Weights of a small multi-label audio tagger.
Model: norm layernorm, activation gelu, layers 14, width 192.
Data: trained on synthesised sound scenes: up to three everyday sounds over a background, 26041 training examples.
Rows from block 6 of a small multi-label audio tagger, named by matrix and row number. Rows with one number belong to one neuron. Each number is 200 + 30 x the weight over its row's rms, rounded and kept within 0 to 999. All counts start at 0.
After each neuron's rows are labels from the 100 clips, of 14976, where the neuron reaches its highest value: "strongest on" is what is common among them. Only what is clearly more common there than usual is listed. The data: synthesised sound scenes: up to three everyday sounds over a background. In brackets: how many of the 100.
# fc1: MLP up (model.blocks.6.mlp.fc1.weight, 768x192), inputs 96-191
# fc2: MLP down (model.blocks.6.mlp.fc2.weight, 192x768, transposed), outputs 96-191

fc1.643,265,233,263,224,214,245,178,214,165,199,150,172,194,158,230,157,244,175,223,169,152,191,218,202,195,253,181,175,224,222,206,218,242,159,205,212,211,217,176,212,176,187,207,219,247,190,221,206,219,179,188,215,221,225,197,215,164,198,203,119,195,264,191,159,160,210,153,238,225,210,230,198,251,147,168,231,219,173,220,150,198,223,185,179,196,228,164,211,180,219,191,213,194,179,184,188
fc2.643,190,236,208,232,234,163,189,191,174,226,223,217,197,133,174,146,224,212,222,156,210,205,168,236,222,252,205,265,217,199,224,215,196,215,168,217,166,200,172,214,183,192,247,229,204,226,190,225,197,200,168,205,268,177,232,228,226,211,174,182,163,258,176,200,159,200,209,185,241,215,199,258,222,147,163,224,183,184,179,200,169,148,232,195,179,195,200,160,226,170,201,226,203,172,213,220
strongest on: rumble (59); electric buzz (51)

fc1.466,178,194,183,199,197,209,216,202,241,139,220,238,256,246,176,103,140,141,224,213,196,205,196,164,193,201,221,186,202,214,159,187,244,201,172,145,206,206,258,213,242,159,210,190,209,204,163,176,193,190,201,278,228,193,242,138,219,206,159,229,233,208,208,201,224,187,198,188,187,184,147,225,157,229,180,224,198,218,208,201,224,225,169,219,166,207,311,135,175,202,226,174,192,186,191,184
fc2.466,191,186,155,203,184,161,152,189,198,177,234,180,171,185,266,212,203,207,189,165,182,247,217,206,214,165,236,203,246,233,173,182,161,209,234,202,187,150,208,154,236,239,201,146,242,188,167,253,236,220,274,198,222,142,172,216,211,236,200,183,223,202,196,212,218,188,245,171,256,188,188,214,212,175,218,194,199,241,227,195,211,188,140,198,153,173,138,182,180,184,173,225,194,188,222,185
strongest on: thin (high-pass) (48); thunder (36)

fc1.559,286,182,199,214,215,222,194,200,214,204,273,244,197,182,196,161,195,182,191,179,192,200,235,189,228,214,268,161,164,240,151,226,238,178,137,173,151,228,232,238,217,162,197,226,239,185,151,151,217,227,240,202,208,192,208,144,193,170,125,151,231,257,165,181,231,202,221,244,206,164,189,177,242,222,219,244,182,242,187,179,276,229,212,214,215,218,219,172,210,237,139,242,215,197,173,204
fc2.559,209,235,190,237,187,132,243,188,164,191,182,215,204,150,197,233,223,211,201,222,203,199,183,176,189,169,183,243,227,209,196,157,195,201,185,213,154,143,222,217,204,236,216,214,188,204,248,213,180,244,174,181,192,214,208,225,206,180,143,179,133,220,195,252,145,245,168,218,198,202,147,205,178,202,215,168,188,152,193,194,190,184,206,170,172,168,185,227,227,179,206,213,161,279,167,208
strongest on: door slam (47); car passing (28); first sound: door slam (26)

fc1.636,236,222,210,164,211,165,198,235,242,204,180,187,144,160,212,240,256,185,191,233,198,236,221,199,210,204,144,204,215,151,183,189,223,185,212,201,204,200,195,261,198,247,177,120,235,160,226,256,200,183,233,226,159,182,187,159,204,202,172,220,173,204,154,186,166,151,149,168,205,164,263,258,209,189,196,208,172,173,208,201,285,167,206,220,165,197,187,252,181,130,183,175,191,201,252,213
fc2.636,159,227,187,193,187,215,207,216,162,173,215,153,178,189,183,252,187,230,241,140,200,186,223,203,231,225,184,176,178,170,205,224,177,223,208,208,256,203,148,193,240,216,218,167,202,199,196,239,224,142,196,196,165,225,212,199,252,233,175,191,165,205,197,225,192,200,203,215,163,216,222,239,184,143,192,218,190,174,172,125,255,169,220,161,131,218,203,152,175,202,161,201,207,221,246,223
strongest on: white noise (47); zipper (31); bird chirping (26)

fc1.121,235,185,285,190,171,222,167,197,248,200,183,186,183,185,241,172,186,139,197,147,213,218,181,188,249,185,168,224,230,204,206,176,222,208,159,185,215,255,232,185,224,165,208,208,255,213,178,190,215,207,257,220,215,222,248,221,167,171,189,155,168,255,165,220,179,170,244,163,203,221,167,206,190,210,133,194,205,213,236,122,233,181,183,186,221,226,206,147,215,170,219,164,150,186,166,201
fc2.121,195,130,218,165,216,119,196,195,188,254,206,225,194,216,210,176,262,226,203,219,245,204,220,173,186,161,172,203,181,172,216,214,185,235,188,199,157,152,196,184,151,198,203,174,198,178,202,178,226,185,177,220,141,207,170,183,243,202,199,216,161,217,234,209,233,254,188,211,189,172,268,193,228,191,238,184,241,150,211,203,214,256,209,190,209,229,206,212,163,192,219,211,163,229,160,178
strongest on: vacuum cleaner (100)

fc1.245,257,210,266,260,166,230,220,196,224,186,160,209,179,183,211,157,216,179,192,156,165,242,168,204,225,184,203,231,215,193,194,205,215,148,185,203,224,238,225,240,237,139,217,148,202,198,156,191,205,207,251,223,177,220,224,210,184,168,177,163,151,207,194,166,158,159,230,206,199,246,178,179,173,195,185,172,232,156,167,214,217,216,196,157,207,184,199,220,207,195,193,189,202,239,193,228
fc2.245,168,169,166,195,236,212,221,254,223,198,247,204,181,228,200,178,178,206,231,185,210,164,202,183,176,216,210,251,205,223,265,166,231,217,200,211,184,172,222,174,179,170,175,231,220,144,195,170,233,231,180,196,180,171,172,207,237,289,160,191,179,247,203,205,239,219,161,165,202,159,221,220,178,237,245,199,228,145,207,167,197,217,216,184,177,124,165,222,252,201,211,265,279,171,194,244
strongest on: creak (91); first sound: creak (62)

fc1.2,156,178,208,266,154,177,187,163,243,181,208,147,196,271,238,194,217,224,143,159,194,219,191,216,206,185,197,248,210,178,148,211,263,205,174,184,193,212,192,188,188,183,184,170,196,165,168,147,199,222,217,208,192,178,199,238,180,216,200,213,264,211,186,182,244,134,223,139,194,211,216,221,218,227,204,218,191,234,198,226,196,200,185,165,213,261,283,210,195,215,202,154,222,227,201,183
fc2.2,184,221,203,256,239,206,253,207,187,206,208,126,239,211,157,200,241,176,224,152,199,190,233,221,215,254,241,234,199,214,171,189,278,230,136,259,177,204,228,196,220,224,227,228,225,199,212,174,185,205,186,162,190,189,228,223,247,220,164,168,197,203,197,137,203,221,180,207,171,220,226,243,222,162,156,240,201,233,113,223,230,191,187,192,132,230,200,242,194,209,194,139,221,169,209,236
strongest on: rumble (49); thunder (25)

fc1.23,225,198,194,185,185,168,201,208,216,159,222,202,127,169,251,164,196,184,126,224,199,191,243,221,171,225,217,204,173,171,193,260,191,156,191,184,198,212,178,240,200,176,184,184,169,187,148,221,197,179,201,174,213,238,172,141,151,195,206,178,171,285,175,155,209,159,179,171,215,187,210,264,214,212,223,160,235,196,204,241,201,181,178,208,195,231,253,219,139,206,192,202,210,214,254,211
fc2.23,157,188,207,209,188,223,205,201,210,188,184,192,198,180,187,153,182,221,239,266,265,178,173,209,231,168,201,234,169,194,189,201,254,162,193,184,166,135,230,189,252,169,281,167,225,177,214,189,215,225,200,214,181,225,214,201,240,217,232,222,210,140,218,188,169,220,196,190,204,209,161,158,192,171,222,253,192,213,236,173,220,249,262,177,136,216,186,200,194,194,179,201,151,198,141,189
strongest on: snoring (89); reverberation (66); text has "room" (66); text has "reverberant" (66)

fc1.345,241,189,188,207,135,167,223,249,188,198,224,123,181,223,181,225,213,280,187,174,191,138,182,229,200,249,173,169,194,198,221,188,231,225,149,177,258,207,204,177,209,214,150,165,158,231,195,191,239,168,167,253,219,221,228,244,215,169,184,248,232,184,221,212,209,135,194,228,156,214,229,232,216,223,181,180,189,180,230,204,230,209,190,135,139,225,226,200,198,118,205,157,193,188,241,218
fc2.345,229,281,209,188,212,122,204,223,215,242,194,158,219,211,188,201,158,231,179,133,184,199,198,277,218,203,197,268,201,222,197,244,185,219,223,206,164,180,175,217,206,184,195,200,218,178,209,200,228,204,210,161,205,186,231,230,194,198,168,198,177,209,216,219,185,198,155,205,182,206,190,231,228,232,227,186,184,203,167,205,249,173,237,220,161,215,156,204,231,202,187,150,220,192,195,178
strongest on: bird chirping (96); first sound: bird chirping (53)

fc1.325,228,220,241,211,154,188,193,191,216,202,210,259,225,198,234,170,251,175,218,211,204,200,204,198,214,192,222,177,154,264,161,205,193,218,192,206,208,227,228,196,145,160,191,217,217,177,163,142,164,203,202,191,194,229,202,198,189,195,155,153,213,267,171,131,194,194,147,254,169,185,202,211,206,225,234,269,188,234,176,178,244,233,252,251,234,216,249,143,161,213,202,214,161,183,205,147
fc2.325,188,299,179,193,283,157,191,211,164,217,164,238,219,190,229,223,212,190,211,200,152,177,209,181,172,196,166,210,273,213,187,162,197,251,190,179,174,177,203,233,171,173,229,207,161,212,234,175,182,204,196,198,164,185,179,242,207,184,197,220,181,200,227,222,176,223,135,223,172,216,196,207,126,205,195,159,198,175,202,218,194,240,166,146,234,170,193,239,223,210,244,197,196,237,142,162
strongest on: door slam (91); first sound: door slam (62); number of sounds: 3 (60)

fc1.217,213,237,216,227,242,168,193,202,195,204,245,206,236,212,218,201,252,213,242,204,196,208,150,230,230,170,195,236,204,148,187,171,226,154,177,209,214,231,197,229,178,123,182,232,189,202,181,149,150,216,188,191,169,212,209,216,183,203,178,206,235,192,185,169,173,175,220,173,173,239,167,228,182,228,174,166,210,243,190,212,150,260,228,191,203,218,187,191,190,194,190,154,180,221,205,183
fc2.217,206,248,132,246,124,196,167,186,193,224,211,190,198,188,189,168,162,226,199,244,166,193,205,211,192,195,182,146,199,230,228,217,210,165,192,212,156,193,205,191,177,160,171,235,246,184,215,208,197,203,200,261,186,213,258,235,165,179,204,236,181,201,184,193,222,164,170,177,203,184,234,204,108,275,200,161,170,202,194,187,149,222,160,221,167,208,237,223,210,133,159,175,173,249,238,232
strongest on: snoring (88); first sound: snoring (53); crickets (29)

fc1.611,193,257,204,206,243,208,183,285,209,168,239,218,222,247,215,214,165,133,174,149,186,180,256,184,182,223,257,250,181,204,174,199,210,194,119,157,219,259,224,210,201,171,239,180,201,185,118,196,212,212,191,213,164,211,224,196,167,142,160,137,159,231,165,209,226,200,193,222,146,220,167,236,179,221,206,209,196,201,182,198,227,215,197,222,234,191,266,208,198,179,186,155,215,242,199,212
fc2.611,197,232,255,229,200,168,215,142,179,144,186,216,245,179,209,176,231,220,169,147,160,207,218,263,177,194,138,224,184,181,223,173,201,204,190,161,237,204,205,217,233,196,203,156,217,201,262,218,243,254,216,243,189,179,205,170,171,186,176,225,188,211,156,196,200,203,185,196,151,219,215,210,179,184,209,174,218,226,177,238,186,180,180,199,164,219,215,153,201,201,149,162,204,225,183,213
strongest on: vacuum cleaner (41); laser zap (29)

fc1.248,212,189,206,164,169,213,210,235,235,218,199,140,275,157,156,195,170,243,264,188,185,201,204,169,218,216,212,226,210,187,190,142,227,144,199,255,231,198,227,222,199,200,175,184,207,186,131,243,228,175,173,178,188,211,182,207,150,142,191,195,144,219,234,167,250,207,161,259,186,249,221,213,238,182,224,192,231,229,208,140,194,183,154,164,188,179,219,177,207,225,181,198,197,198,209,198
fc2.248,203,198,203,185,190,250,194,194,233,151,195,222,127,214,168,214,164,153,214,223,239,203,166,142,148,238,200,210,227,176,193,216,225,168,222,244,179,241,134,212,244,244,153,230,223,205,207,195,241,247,185,238,211,232,228,154,216,245,167,191,247,181,146,231,226,183,168,166,150,184,164,221,193,219,207,230,170,206,202,194,220,183,176,212,234,199,146,256,224,189,241,151,195,179,205,204
strongest on: thin (high-pass) (28); chatter (27)

fc1.308,168,279,231,240,256,210,181,160,168,206,184,153,203,218,235,161,250,174,195,209,182,211,174,172,225,160,173,217,181,218,236,208,226,140,166,189,211,216,201,216,235,210,204,163,215,214,179,208,219,187,219,212,212,194,208,218,175,208,203,165,172,207,148,161,174,190,224,196,182,219,178,231,137,213,164,185,189,200,178,187,197,244,189,159,191,220,248,205,178,189,172,201,209,236,207,202
fc2.308,167,214,207,167,175,178,133,215,139,226,186,179,168,209,179,198,236,227,192,165,159,228,172,180,248,198,232,209,180,177,184,195,172,227,242,134,199,205,206,264,261,204,200,249,212,263,180,233,205,179,233,148,180,200,218,192,196,142,180,180,198,184,123,180,187,239,199,214,174,166,220,232,177,172,189,220,189,192,217,250,195,233,219,176,254,196,217,210,177,209,226,240,190,248,243,215
strongest on: rumble (55)

fc1.295,174,252,180,202,221,191,227,186,200,160,223,191,177,188,198,173,179,164,175,166,146,156,194,188,181,185,147,158,227,259,224,173,204,216,167,201,173,182,185,184,143,207,227,146,168,200,228,217,197,191,238,178,198,202,190,178,216,188,201,193,150,210,265,155,220,107,203,255,193,246,233,203,192,197,196,192,221,153,221,197,195,254,236,219,208,163,237,195,226,169,202,215,238,192,203,235
fc2.295,147,222,138,201,217,182,198,197,199,220,223,180,216,231,195,219,200,238,184,219,216,174,225,216,247,197,242,199,208,158,167,265,196,259,222,206,162,172,225,169,213,231,159,251,185,233,201,158,203,218,216,175,231,154,165,224,262,197,252,279,234,202,263,208,224,191,193,174,202,201,212,152,196,218,210,221,179,212,173,222,170,200,214,186,161,200,160,240,248,221,201,236,167,173,101,176
strongest on: creak (52); stream (34); first sound: creak (31)

fc1.616,158,191,210,210,204,189,190,229,254,199,226,173,174,260,249,198,189,165,135,164,213,205,174,181,225,175,213,239,230,214,176,172,288,198,192,192,231,207,197,166,191,195,190,172,207,174,163,161,178,199,215,188,189,173,216,211,192,209,199,206,242,224,161,154,258,159,222,152,192,196,202,218,215,255,222,245,172,287,157,221,213,204,202,175,173,226,245,211,190,197,199,188,239,194,210,205
fc2.616,183,155,203,244,156,210,233,199,205,242,218,121,197,187,181,197,198,208,166,171,166,213,226,214,237,252,205,228,198,208,202,199,238,244,167,232,192,200,246,164,218,215,205,231,199,155,214,160,222,196,218,179,186,159,217,208,241,241,182,214,179,211,226,159,253,226,186,203,190,231,214,222,251,172,156,196,243,223,123,254,157,179,165,193,164,178,199,214,177,240,201,115,258,192,181,243
strongest on: rumble (47); crickets (37); thunder (30)

fc1.134,174,170,200,174,249,231,232,201,250,223,161,178,185,250,169,203,199,162,145,160,192,164,186,177,162,192,153,183,157,237,206,160,205,156,192,270,195,218,224,220,190,226,159,132,223,217,202,243,231,239,248,256,223,210,222,160,186,211,209,179,144,171,187,238,176,182,207,164,185,206,209,165,198,198,197,201,205,237,211,172,271,182,168,229,181,225,188,197,245,151,216,153,203,204,246,181
fc2.134,208,197,168,186,230,195,196,191,194,234,202,226,186,206,203,155,218,235,176,233,227,181,245,224,230,219,185,210,142,174,193,172,163,270,201,172,238,156,216,185,198,189,227,205,237,228,226,160,192,164,190,178,223,188,215,213,242,236,224,175,187,217,176,207,158,239,204,226,206,156,227,184,219,176,167,200,222,189,190,192,132,137,200,154,218,230,189,210,236,244,226,257,169,178,185,211
strongest on: snoring (66); first sound: snoring (30); clipping (25); text has "clipped" (25)

fc1.11,197,222,234,219,259,223,224,185,223,200,212,189,196,201,227,206,220,219,217,152,208,224,188,155,181,187,226,281,158,185,191,173,217,158,220,209,184,219,164,243,183,211,205,184,199,173,206,203,211,171,204,246,177,223,179,220,156,163,162,204,210,205,166,219,163,182,187,192,189,167,189,214,196,175,157,173,219,180,221,175,265,183,160,177,221,185,223,183,219,177,194,195,154,228,223,194
fc2.11,222,209,211,155,224,188,224,190,196,225,200,189,200,157,152,190,194,164,187,203,224,197,245,242,222,209,203,268,178,229,231,201,224,159,195,242,226,214,131,191,154,215,260,174,207,209,255,219,163,176,200,195,208,173,230,212,193,190,188,183,227,197,256,199,200,196,240,239,158,209,208,182,220,212,182,169,220,191,203,256,180,229,174,287,193,243,140,201,234,221,243,196,241,202,170,236
strongest on: bird chirping (98); first sound: bird chirping (52); background: none (50)

fc1.435,170,223,184,199,218,192,158,143,202,156,162,224,220,228,194,191,244,152,166,193,216,202,257,288,171,160,195,227,206,181,186,172,251,181,186,141,202,220,233,239,203,180,205,180,206,184,163,180,167,202,210,177,132,256,189,221,157,202,202,159,164,223,177,161,142,216,201,241,178,241,224,204,156,232,213,235,217,190,195,251,209,226,202,192,227,219,178,222,198,194,179,221,193,212,244,272
fc2.435,197,169,169,181,172,166,190,262,226,206,234,211,212,279,229,246,232,235,188,221,213,207,202,170,183,220,211,202,222,232,175,193,193,204,195,224,183,164,234,171,226,191,224,186,170,212,222,154,208,244,227,183,224,158,220,241,235,216,203,185,209,216,244,249,186,143,256,206,227,197,182,193,216,187,204,285,195,182,161,210,226,174,212,160,206,179,213,169,233,217,228,210,219,175,227,122
strongest on: creak (50); first sound: creak (28); meowing (27)

fc1.166,201,206,226,231,225,189,236,253,260,202,205,206,260,207,181,194,198,154,159,204,178,207,191,178,122,189,172,215,204,195,221,220,198,118,117,226,193,225,243,193,194,176,208,206,215,191,171,215,200,225,154,240,181,197,212,201,182,214,173,222,228,205,180,183,151,243,139,225,174,190,206,194,178,215,200,218,221,190,166,163,259,200,215,242,172,212,177,211,224,225,207,191,229,192,206,127
fc2.166,201,219,169,229,204,138,205,185,164,216,215,165,207,196,229,233,192,197,207,213,206,193,160,182,179,220,256,202,205,161,224,208,250,149,206,220,211,230,185,211,215,261,181,194,169,189,158,271,222,166,238,234,163,213,131,234,182,175,179,224,237,211,179,218,197,247,184,191,177,209,211,209,209,193,202,212,178,205,157,201,237,223,160,202,97,207,206,172,165,160,148,260,183,198,241,195
strongest on: white noise (45)

fc1.530,213,219,230,215,198,180,194,225,206,230,214,208,224,207,194,149,178,145,159,101,235,205,169,231,207,173,178,223,186,214,194,172,202,174,126,227,181,219,218,265,231,163,181,164,216,175,162,193,188,227,293,215,187,276,210,177,152,157,149,171,191,230,203,181,204,174,227,168,214,149,153,174,232,246,189,155,217,212,195,158,279,203,214,183,170,181,226,196,226,182,171,224,189,194,202,228
fc2.530,217,209,195,142,142,159,200,178,193,193,190,219,232,195,230,210,259,217,216,161,205,211,227,208,167,180,178,172,205,200,232,168,224,216,178,216,216,169,266,200,184,198,202,147,226,216,225,143,233,247,209,248,170,192,157,202,197,160,170,146,184,203,161,225,196,226,158,195,182,157,240,211,186,231,195,194,237,135,276,210,203,239,217,141,205,207,173,166,219,143,170,226,209,262,163,175
strongest on: vacuum cleaner (53); pink noise (25)

fc1.514,227,223,198,222,181,218,239,167,238,202,210,150,178,194,269,165,256,154,185,213,185,204,182,171,208,213,157,163,182,220,224,157,180,198,195,212,207,231,190,229,187,223,174,149,185,232,190,204,247,216,248,213,244,165,205,177,225,169,182,123,125,190,173,191,192,156,181,227,164,191,221,190,219,180,208,249,255,161,156,235,216,216,206,153,234,224,246,166,219,206,164,207,231,168,214,202
fc2.514,214,168,187,136,180,170,167,196,168,203,215,172,185,151,155,181,160,199,176,264,236,203,237,179,239,216,138,209,185,201,218,224,186,195,223,138,167,174,167,199,247,201,247,195,214,237,145,221,233,198,207,235,245,158,181,262,245,208,216,248,187,191,165,188,264,215,219,217,215,212,208,228,211,200,249,182,186,181,211,196,186,215,172,206,178,194,218,250,198,237,177,262,187,167,181,203
strongest on: creak (83); first sound: creak (54); thin (high-pass) (30)

fc1.743,200,164,195,207,235,124,270,222,233,178,195,191,227,261,220,204,195,168,237,211,186,152,196,172,151,213,196,195,193,202,210,172,169,221,162,175,208,194,213,265,189,205,193,215,241,214,202,200,189,254,206,224,211,209,214,183,211,184,184,224,191,216,211,219,175,182,185,198,178,200,212,190,231,231,165,193,256,210,190,171,287,138,238,184,123,237,212,217,197,213,243,169,192,177,209,211
fc2.743,229,145,227,159,230,211,185,201,151,230,182,248,183,136,214,258,201,200,182,180,234,206,133,226,226,226,130,209,217,226,230,208,219,213,196,227,158,203,212,174,196,266,225,203,205,137,225,193,205,174,182,165,238,185,220,215,243,258,223,209,159,168,242,202,188,205,198,179,180,213,136,190,195,175,256,206,161,223,175,140,204,169,159,190,224,137,178,165,247,235,279,175,231,188,204,237
strongest on: bird chirping (45); text has "car" (36); chatter (30)

fc1.452,148,217,263,214,219,173,180,225,199,161,225,186,211,206,214,220,201,146,98,172,191,171,201,202,141,210,164,189,222,224,136,148,199,172,192,159,181,265,220,195,220,191,218,184,173,209,183,183,171,243,211,181,208,206,196,181,159,176,144,161,194,216,188,224,156,162,215,183,220,215,217,166,208,197,194,218,219,218,165,197,238,200,192,154,237,192,173,254,189,162,207,230,245,242,239,210
fc2.452,246,152,175,188,163,196,181,137,209,236,225,189,191,203,256,193,204,229,196,215,231,236,211,263,238,210,219,266,183,196,168,207,167,167,216,129,208,202,169,207,227,223,246,250,170,225,173,180,208,217,202,187,206,185,178,269,214,164,262,198,189,181,232,188,192,209,248,189,170,180,173,206,188,221,234,218,178,148,213,255,167,220,257,143,183,234,255,223,149,241,173,211,237,202,196,257
strongest on: creak (84); first sound: creak (55)

fc1.666,178,167,222,175,204,172,199,259,204,201,223,204,194,197,215,202,178,209,196,173,170,165,165,182,206,240,216,194,202,213,189,234,186,227,156,151,226,248,196,192,256,198,211,123,180,212,202,241,212,176,258,205,218,185,232,206,196,171,162,188,241,223,205,201,246,207,217,204,178,200,222,153,238,145,185,225,229,212,222,145,212,222,148,185,137,173,235,149,213,191,191,167,174,209,197,167
fc2.666,204,203,149,242,212,116,217,192,106,158,180,213,111,153,247,280,172,206,196,234,200,194,191,241,181,216,227,193,195,171,249,242,210,240,223,238,189,189,193,204,172,181,244,189,188,171,204,195,205,206,203,153,214,196,190,247,195,252,189,222,254,218,205,208,200,220,163,215,187,148,242,203,228,181,211,197,161,192,181,187,209,169,190,192,166,202,167,193,183,185,223,262,178,232,218,212
strongest on: vacuum cleaner (48); water drop (26)

fc1.355,252,218,196,161,226,156,258,195,211,167,202,153,259,243,156,183,220,197,203,212,215,170,232,174,162,231,182,214,189,222,172,169,213,142,158,192,243,182,272,237,219,197,171,182,186,163,160,149,255,241,211,228,254,193,218,180,191,191,203,126,197,180,155,208,230,200,230,171,174,175,178,178,228,204,207,202,223,250,228,179,216,234,237,180,174,215,222,194,184,202,188,194,243,209,227,208
fc2.355,183,157,202,188,125,175,195,177,206,262,252,162,236,219,192,238,118,219,184,229,200,230,189,181,228,171,174,234,208,211,185,153,238,237,189,201,197,207,230,191,260,184,254,161,204,230,152,152,255,162,212,240,216,185,206,181,209,221,284,194,200,153,184,194,216,229,221,185,235,220,162,202,171,212,210,163,193,185,195,250,222,182,186,193,232,187,203,189,166,223,201,185,228,208,209,183
strongest on: creak (57); snoring (42); first sound: creak (35)

fc1.675,212,183,176,168,238,193,272,240,245,202,151,174,224,227,160,161,193,214,214,221,185,229,195,179,177,216,105,205,180,204,202,195,230,175,194,190,198,159,205,236,210,160,161,200,245,159,212,233,165,218,196,183,221,227,268,196,132,216,216,197,223,195,164,224,224,200,193,219,185,206,245,181,237,211,191,228,203,244,213,217,217,153,216,201,224,251,151,251,220,200,203,205,199,156,277,204
fc2.675,195,186,202,242,227,229,230,255,205,169,200,187,189,187,240,212,186,202,223,199,190,226,184,186,240,184,191,143,187,182,211,240,202,224,203,252,194,173,230,166,154,201,198,250,191,197,128,156,217,115,189,217,133,211,202,203,235,238,215,169,232,185,184,247,216,236,198,211,145,197,216,235,242,205,183,198,224,242,135,191,226,183,206,201,201,215,198,205,200,193,190,174,211,189,181,203
strongest on: white noise (39); hammering (28)

fc1.139,226,211,167,258,248,207,184,217,214,178,139,199,214,207,189,147,158,227,218,172,192,199,235,232,202,184,180,207,193,206,196,234,188,170,233,154,168,207,200,229,182,166,211,217,170,179,215,231,219,198,169,308,215,223,230,222,150,199,190,213,219,234,222,148,212,161,229,209,168,160,181,185,155,196,167,203,176,229,244,163,210,149,237,187,206,186,249,242,239,231,212,153,201,187,218,164
fc2.139,205,122,232,193,216,238,263,202,232,193,189,130,188,196,192,173,226,210,224,204,189,201,200,181,201,241,230,220,180,158,224,235,132,206,235,200,183,183,206,200,224,182,133,231,230,180,127,250,239,191,215,216,204,217,177,140,251,201,213,250,192,215,218,216,192,120,206,233,193,218,195,198,262,201,185,220,226,188,248,171,205,173,212,207,234,173,163,216,219,195,233,221,185,177,183,175
strongest on: thin (high-pass) (34); melody (33)

fc1.31,190,222,193,184,172,172,211,228,232,174,229,182,170,194,190,153,207,210,225,187,210,166,203,192,184,223,268,192,251,189,151,225,239,189,145,180,265,198,222,168,209,134,187,177,183,227,176,202,228,206,181,202,191,247,197,168,188,215,221,232,205,260,167,218,244,155,243,184,178,208,193,171,172,195,195,214,198,235,202,198,197,228,205,176,186,211,188,205,225,149,183,180,258,187,229,229
fc2.31,220,177,221,210,172,172,209,184,210,198,179,206,197,241,190,198,175,204,163,286,172,181,137,118,184,180,206,195,188,212,226,217,133,207,249,195,169,205,206,229,203,167,221,173,131,188,248,202,217,215,201,174,180,172,222,207,199,230,206,254,180,188,200,255,227,222,184,215,153,197,169,151,223,190,204,197,193,152,176,217,198,178,194,245,211,143,227,147,216,213,219,181,223,225,208,205
strongest on: creak (30); doorbell (29); vacuum cleaner (27)

fc1.168,199,165,258,195,201,164,241,189,198,176,155,114,189,215,167,181,198,208,188,192,219,173,160,234,244,224,217,189,218,170,219,168,206,179,213,186,244,195,206,200,275,183,150,191,221,213,221,236,169,210,224,196,266,208,214,215,150,130,213,188,189,227,149,207,197,199,241,176,174,214,237,163,263,170,157,204,186,262,205,190,232,148,150,194,187,204,153,193,199,203,191,179,192,152,282,206
fc2.168,192,235,199,223,224,251,218,230,195,278,234,145,183,228,210,201,206,200,260,175,185,153,203,212,193,209,209,192,217,223,198,234,177,232,168,208,219,178,263,185,173,185,207,185,215,191,203,191,191,233,215,184,147,214,196,301,185,189,189,186,197,230,222,214,223,215,188,214,165,222,214,177,206,196,177,215,232,174,180,127,247,189,205,194,170,200,187,108,219,159,173,176,220,209,163,190
strongest on: door slam (88); first sound: door slam (73)

fc1.62,172,220,193,289,184,205,162,141,193,153,223,209,212,249,251,223,235,246,229,185,196,224,208,200,145,178,171,226,198,210,177,184,220,209,181,227,187,216,211,214,177,212,209,152,173,161,146,139,242,201,207,224,181,203,196,191,196,221,218,168,170,158,243,169,186,176,224,180,215,211,178,232,190,198,208,213,228,204,212,207,243,224,260,175,204,147,215,202,140,202,175,242,207,236,248,203
fc2.62,193,205,194,182,228,159,227,233,194,204,217,227,173,191,205,208,265,203,208,204,200,178,215,226,188,237,240,223,175,191,219,190,210,284,177,197,232,220,171,185,205,239,204,191,162,243,202,235,219,212,182,182,209,190,153,162,264,176,227,200,219,170,193,191,204,199,201,213,132,180,198,172,180,191,197,194,171,175,158,245,204,167,216,193,213,214,265,185,226,109,242,205,226,161,212,199
strongest on: rumble (38); crickets (26)

fc1.147,189,187,196,198,210,197,266,216,157,149,172,211,123,168,174,208,189,192,171,186,212,196,179,232,158,193,175,161,195,196,235,173,238,159,176,230,230,218,234,216,203,153,242,151,212,162,215,188,150,158,213,207,246,200,190,199,189,217,166,201,199,226,242,177,182,183,170,228,204,216,183,215,241,241,177,187,188,157,208,183,204,161,143,195,190,169,221,228,201,172,176,239,184,230,203,205
fc2.147,134,165,167,214,178,161,156,195,199,217,189,194,193,190,218,169,135,169,207,220,240,139,222,201,197,159,202,226,203,194,212,212,152,182,220,220,233,239,178,95,214,168,216,195,201,194,205,189,133,247,169,188,197,240,240,232,173,189,219,165,237,226,189,235,185,208,208,125,185,211,166,189,184,210,179,185,181,222,203,181,218,253,156,192,198,202,190,140,232,188,218,238,198,283,203,257
strongest on: rumble (42); electric buzz (36)